A small image captioner, trained from scratch: encoder activation relu, 3.6 epochs.
Rows from block 5 of the text decoder of a small image captioner, named by matrix and row number. Rows with one number belong to one neuron. Each number is 50 + 12 x the weight over its row's rms, rounded and kept within 0 to 99. All counts start at 0.
After each neuron's rows are labels from the 100 texts, of 14976, where the neuron reaches its highest value: "fires on" is the input token at the peak. Only what is clearly more common there than usual is listed. The data: simulated stained blood smears.
# fc1: MLP up (decoder.blocks.5.mlp.fc1.weight, 768x128), inputs 0-63
# fc2: MLP down (decoder.blocks.5.mlp.fc2.weight, 128x768, transposed), outputs 0-63

fc1.717:68 75 55 54 56 35 45 56 50 53 65 46 62 34 52 28 33 49 56 63 45 62 58 52 33 42 58 57 46 54 31 55 41 58 46 33 60 55 46 55 44 49 67 43 48 53 62 61 46 48 72 36 46 64 47 66 48 48 61 37 58 38 51 56
fc2.717:34 41 56 25 58 55 33 51 42 41 57 58 41 49 49 37 64 61 40 70 50 26 58 66 62 43 32 60 48 32 35 57 45 40 62 27 71 56 51 49 40 58 53 48 42 67 42 44 40 50 45 69 52 34 59 36 62 41 38 35 48 55 74 21
fires on: "band"

fc1.241:39 73 47 40 45 68 55 58 72 53 45 54 53 41 44 37 37 36 53 33 51 57 56 65 49 40 47 46 67 64 38 42 51 50 66 36 40 56 31 74 28 59 22 55 44 40 38 54 45 39 65 48 52 47 61 68 55 27 50 52 41 75 50 71
fc2.241:42 39 42 43 58 27 62 43 50 32 46 75 57 56 73 75 37 35 50 59 59 49 69 46 20 52 42 76 38 50 61 42 69 46 56 61 34 67 49 66 50 48 41 28 47 49 65 63 48 48 54 41 44 71 61 40 30 51 39 55 48 38 46 46
fires on: "band"

fc1.303:76 53 46 80 62 39 42 45 45 49 47 59 51 48 53 65 47 61 36 62 67 75 56 63 53 33 39 35 56 37 44 58 34 36 58 44 39 53 53 80 43 47 34 49 68 49 41 51 47 73 64 30 36 47 53 45 54 56 52 58 52 37 49 34
fc2.303:46 60 55 13 50 47 40 57 47 53 45 44 51 44 57 53 78 57 50 45 37 40 63 61 51 45 67 50 53 43 74 38 43 52 60 52 41 54 40 51 38 50 48 44 50 73 37 39 48 55 51 41 72 42 22 21 56 36 44 30 68 57 50 48
fires on: ","

fc1.465:43 52 58 42 54 53 51 59 61 43 38 26 80 30 54 59 47 49 37 63 34 34 70 60 46 53 48 59 35 49 57 60 47 43 64 43 44 59 48 53 47 41 40 37 49 65 34 49 69 47 48 46 50 49 50 41 51 40 42 64 54 60 56 52
fc2.465:29 53 51 65 59 45 74 82 58 51 44 44 60 51 68 51 69 38 36 43 62 73 44 52 52 49 53 61 43 63 71 47 55 54 58 55 53 52 50 41 62 48 73 57 52 35 55 73 59 49 64 51 43 42 61 59 45 14 54 68 44 62 43 56
fires on: "a"

fc1.582:59 45 50 59 54 72 43 36 45 44 46 61 39 51 66 48 45 39 69 46 53 67 60 50 33 75 44 48 57 64 46 31 63 41 58 46 38 47 33 64 57 37 49 55 17 43 46 51 66 46 53 46 44 56 60 42 52 41 48 56 52 34 66 51
fc2.582:56 76 47 74 54 48 42 38 37 42 41 42 48 47 53 61 45 79 42 46 54 52 53 37 55 31 50 49 58 34 39 75 56 56 59 55 55 58 45 53 55 54 54 42 57 45 71 50 48 59 45 41 54 53 39 50 53 53 66 47 47 50 42 37
fires on: "cells"

fc1.386:61 39 54 55 61 45 54 45 47 55 58 46 57 36 46 55 62 67 48 85 62 76 69 56 42 41 48 61 67 42 28 37 44 59 53 49 58 50 73 68 35 53 51 37 65 73 34 37 44 51 45 32 53 52 43 49 68 49 45 56 36 46 62 50
fc2.386:46 50 53 32 49 53 58 56 33 47 36 60 65 51 59 48 48 42 71 32 51 52 68 73 35 73 55 51 55 35 59 69 60 50 24 60 68 60 49 49 47 68 28 56 35 60 57 63 52 41 71 37 56 47 52 73 48 39 43 33 66 37 47 62
fires on: "nucleus"

fc1.88:45 45 46 59 60 12 73 46 62 41 51 37 37 49 65 37 47 65 54 49 46 67 42 67 50 55 50 46 71 55 33 35 45 48 70 48 49 37 59 67 37 27 61 43 66 72 41 49 42 37 52 43 31 48 36 61 58 47 31 45 47 53 53 54
fc2.88:72 35 49 47 29 39 50 30 58 45 55 49 55 51 43 60 55 47 55 36 42 45 56 50 53 37 59 68 29 40 62 38 54 25 45 60 41 46 49 40 66 63 57 65 40 46 33 28 49 43 46 56 52 73 45 82 51 76 48 35 45 59 49 40
fires on: "nucleus"

fc1.705:49 43 51 62 44 59 43 61 32 42 37 54 38 34 66 51 31 65 39 35 46 44 52 55 37 52 50 43 35 69 54 59 66 51 57 66 63 52 45 60 52 47 41 48 78 57 21 55 47 39 54 62 46 40 62 40 54 47 54 52 53 60 51 51
fc2.705:47 43 42 48 43 51 35 48 36 51 57 37 33 44 30 65 39 44 56 67 56 56 28 39 47 41 48 53 66 32 68 44 50 42 53 70 47 35 56 50 51 63 60 66 41 26 49 43 58 59 46 40 36 45 63 61 85 40 61 54 58 74 35 40
fires on: ","

fc1.726:82 54 43 52 56 35 33 40 45 55 60 37 47 54 79 39 47 44 41 68 75 51 35 61 38 43 53 30 61 60 41 47 50 43 56 39 34 36 74 46 51 68 37 33 45 50 45 45 47 46 84 26 41 61 54 44 67 36 46 50 43 57 43 40
fc2.726:30 39 51 57 42 63 52 44 39 46 47 46 48 50 61 72 69 64 67 17 58 43 55 51 31 55 58 42 75 53 42 56 65 45 60 36 46 58 44 51 43 26 48 44 53 71 49 44 54 61 34 69 62 54 42 48 45 55 63 65 55 36 67 53
fires on: "nucleus"

fc1.234:66 72 50 45 54 56 29 53 50 57 55 37 52 37 47 30 44 45 50 48 68 62 44 50 29 49 54 56 47 56 24 60 44 52 56 34 71 47 69 31 60 46 69 26 42 44 57 50 37 54 64 33 51 60 53 50 53 23 44 15 55 56 58 46
fc2.234:36 25 43 49 38 68 58 57 62 59 69 58 46 71 52 62 63 40 44 38 48 54 77 37 55 60 62 47 55 34 26 40 71 53 62 68 57 49 37 49 40 53 33 47 46 44 40 58 47 38 43 47 53 78 54 24 23 51 75 61 43 65 58 52
fires on: "band"

fc1.284:57 48 75 50 47 48 65 57 58 63 46 39 61 40 47 51 47 55 36 52 54 26 68 71 36 49 36 56 52 59 55 39 44 42 59 49 75 61 37 70 44 33 41 38 70 56 49 54 51 52 39 49 41 49 61 48 61 40 36 49 57 52 60 40
fc2.284:44 42 64 45 62 42 59 56 47 57 39 39 50 52 62 59 47 35 31 43 46 46 53 52 68 39 63 50 54 68 60 53 46 44 48 50 53 42 34 56 72 47 65 27 66 46 41 38 69 43 69 35 41 54 46 55 55 12 41 71 51 53 58 47
fires on: "a"

fc1.227:43 67 50 69 51 30 53 50 36 36 35 40 42 39 63 63 53 59 37 48 57 60 52 74 58 41 57 65 46 32 38 43 60 46 68 63 53 59 70 66 56 45 48 37 53 49 32 45 54 46 53 41 55 69 44 71 56 26 44 48 46 42 49 56
fc2.227:26 40 45 59 60 51 54 62 51 70 74 40 68 58 48 40 45 58 54 61 56 34 47 52 54 53 57 32 69 49 29 44 44 48 47 26 53 56 42 57 30 49 54 60 28 42 64 53 44 53 53 59 57 57 60 34 48 43 60 58 55 36 72 59
fires on: "nucleus"; "only"

fc1.345:48 51 73 41 42 51 70 48 43 71 47 43 54 55 53 45 54 50 32 59 46 32 62 58 50 34 38 61 41 51 58 45 48 58 53 48 71 52 26 74 57 37 32 49 71 59 48 48 59 52 50 49 40 35 73 46 64 20 39 52 51 44 46 24
fc2.345:22 44 44 52 49 36 81 53 55 52 56 50 46 57 47 59 43 36 38 49 58 51 38 54 55 44 43 48 41 55 63 57 52 42 54 40 56 63 41 73 37 43 47 25 65 49 37 63 46 69 60 40 48 37 62 57 47 31 50 72 61 61 35 52
fires on: "a"

fc1.391:59 40 72 53 53 59 60 55 47 29 57 54 47 36 35 49 17 59 61 24 24 39 58 68 42 67 46 48 48 79 58 37 53 39 38 57 38 63 28 58 63 44 53 52 51 66 47 59 68 63 36 50 49 32 41 59 49 58 46 42 55 49 53 46
fc2.391:69 62 63 42 56 23 55 71 34 54 48 53 42 43 52 42 41 61 49 50 48 23 52 47 29 53 36 52 72 45 42 51 59 48 30 39 46 46 45 56 45 55 64 38 37 62 64 46 44 49 26 56 29 38 31 40 49 54 35 43 55 47 53 25
fires on: "cells"; "discs"

fc1.437:47 59 84 43 61 60 65 45 50 59 40 44 70 51 54 38 54 28 38 59 26 40 58 70 48 27 45 66 42 56 62 50 53 51 62 54 73 52 35 63 64 40 36 51 48 58 43 41 55 47 44 48 36 42 56 45 61 29 48 57 51 45 35 37
fc2.437:35 50 44 26 34 59 74 56 62 35 67 74 53 44 77 54 54 44 63 55 81 56 42 38 67 62 50 55 49 60 59 59 59 45 33 29 59 57 53 60 26 49 39 46 59 36 46 50 52 49 58 34 38 64 54 52 28 34 41 68 58 58 61 44
fires on: "a"

fc1.622:65 51 57 54 40 18 54 34 54 38 57 42 64 43 60 56 55 49 73 74 58 83 59 51 53 43 38 60 66 52 37 46 44 64 60 54 58 48 77 54 56 49 41 41 39 71 47 29 54 51 52 49 40 61 44 61 72 48 49 55 53 40 54 62
fc2.622:59 39 45 60 41 65 43 80 53 61 47 57 53 71 52 64 36 63 47 43 48 51 64 45 49 35 57 34 66 53 49 23 50 38 48 65 35 61 58 70 40 56 42 49 56 54 41 42 39 36 60 44 52 34 45 25 49 59 40 36 40 42 54 73
fires on: "nucleus"

fc1.384:58 57 69 62 48 45 42 45 47 39 59 39 62 28 28 57 35 33 65 60 72 64 57 52 45 66 46 34 72 41 32 44 49 39 61 43 65 36 42 60 53 66 53 47 53 49 39 38 35 42 57 64 32 58 41 68 75 37 59 51 52 41 41 49
fc2.384:26 64 42 49 37 40 41 70 47 36 60 15 48 55 72 52 57 50 43 51 53 47 41 59 34 32 65 37 71 51 58 44 34 62 54 70 44 48 58 41 41 50 54 45 42 30 52 49 44 44 67 68 64 39 37 67 20 50 50 54 58 58 66 69
fires on: "nucleus"

fc1.239:63 67 36 47 58 40 37 70 50 48 58 45 57 24 46 41 26 50 52 46 55 67 53 54 36 49 58 56 39 57 38 53 42 58 54 43 64 61 41 51 47 36 64 38 46 51 57 59 45 59 74 44 40 71 42 71 48 39 59 28 58 51 67 65
fc2.239:53 41 41 70 73 44 43 71 74 58 50 51 36 64 67 55 70 63 17 69 31 54 52 62 51 24 56 58 44 59 57 62 30 55 60 47 50 31 46 61 51 46 73 52 62 56 41 40 62 52 34 62 47 42 43 45 48 38 50 49 54 58 23 37
fires on: "band"

fc1.113:50 27 67 71 36 83 48 48 44 31 50 62 53 38 40 63 43 61 62 18 43 54 47 45 60 67 38 43 61 56 43 40 54 48 21 45 32 72 47 39 55 74 72 54 70 57 46 41 50 62 35 44 51 55 54 66 55 38 65 38 58 55 52 42
fc2.113:40 53 46 34 51 49 51 33 51 32 53 38 75 37 38 62 45 75 44 29 36 39 76 57 48 67 44 43 36 42 47 63 49 51 62 57 52 61 60 63 69 39 47 23 48 63 33 29 45 51 44 48 69 47 55 55 38 50 34 41 74 52 48 37
fires on: "cells"

fc1.40:44 37 56 59 54 64 55 63 61 43 61 70 24 42 39 47 19 51 47 46 45 33 52 57 45 79 47 48 42 72 30 43 59 43 66 47 43 51 57 62 53 85 60 33 58 49 63 62 46 57 32 57 63 40 61 55 54 52 59 37 44 68 60 42
fc2.40:34 47 34 38 64 64 50 67 46 29 43 35 56 45 62 41 46 46 51 45 47 41 55 53 48 58 55 43 46 49 69 78 26 71 60 76 65 79 62 56 32 63 55 43 48 48 51 38 36 46 53 67 41 51 64 40 59 62 45 44 36 68 42 43
fires on: "cells"; "crescents"

fc1.262:55 57 44 72 64 47 43 44 58 41 60 34 55 28 46 40 63 55 54 56 57 71 70 54 41 46 36 45 75 51 35 35 45 51 55 59 71 55 69 45 58 51 50 33 69 63 37 47 44 44 51 52 47 49 47 70 63 43 60 42 55 36 52 56
fc2.262:41 69 49 38 52 56 61 54 51 43 46 60 50 48 63 64 42 68 55 50 57 66 55 54 52 68 48 65 47 23 34 60 54 37 38 45 24 38 66 44 77 43 35 68 26 58 51 36 40 30 48 46 46 51 24 54 40 55 49 57 45 54 84 55
fires on: "nucleus"

fc1.676:42 56 63 40 50 65 67 53 41 77 45 41 59 38 56 39 65 36 38 64 43 28 60 67 46 36 37 64 46 62 63 54 42 51 58 56 69 46 23 66 57 46 29 36 66 65 50 48 57 46 52 50 38 44 68 51 71 21 39 51 65 52 51 40
fc2.676:17 42 51 53 53 35 72 53 60 42 55 44 52 61 60 54 50 33 37 44 44 40 60 57 56 54 39 46 48 58 64 36 55 34 56 43 74 57 35 79 36 30 43 40 53 45 40 52 62 55 44 32 50 50 69 49 59 40 37 62 61 46 34 45
fires on: "a"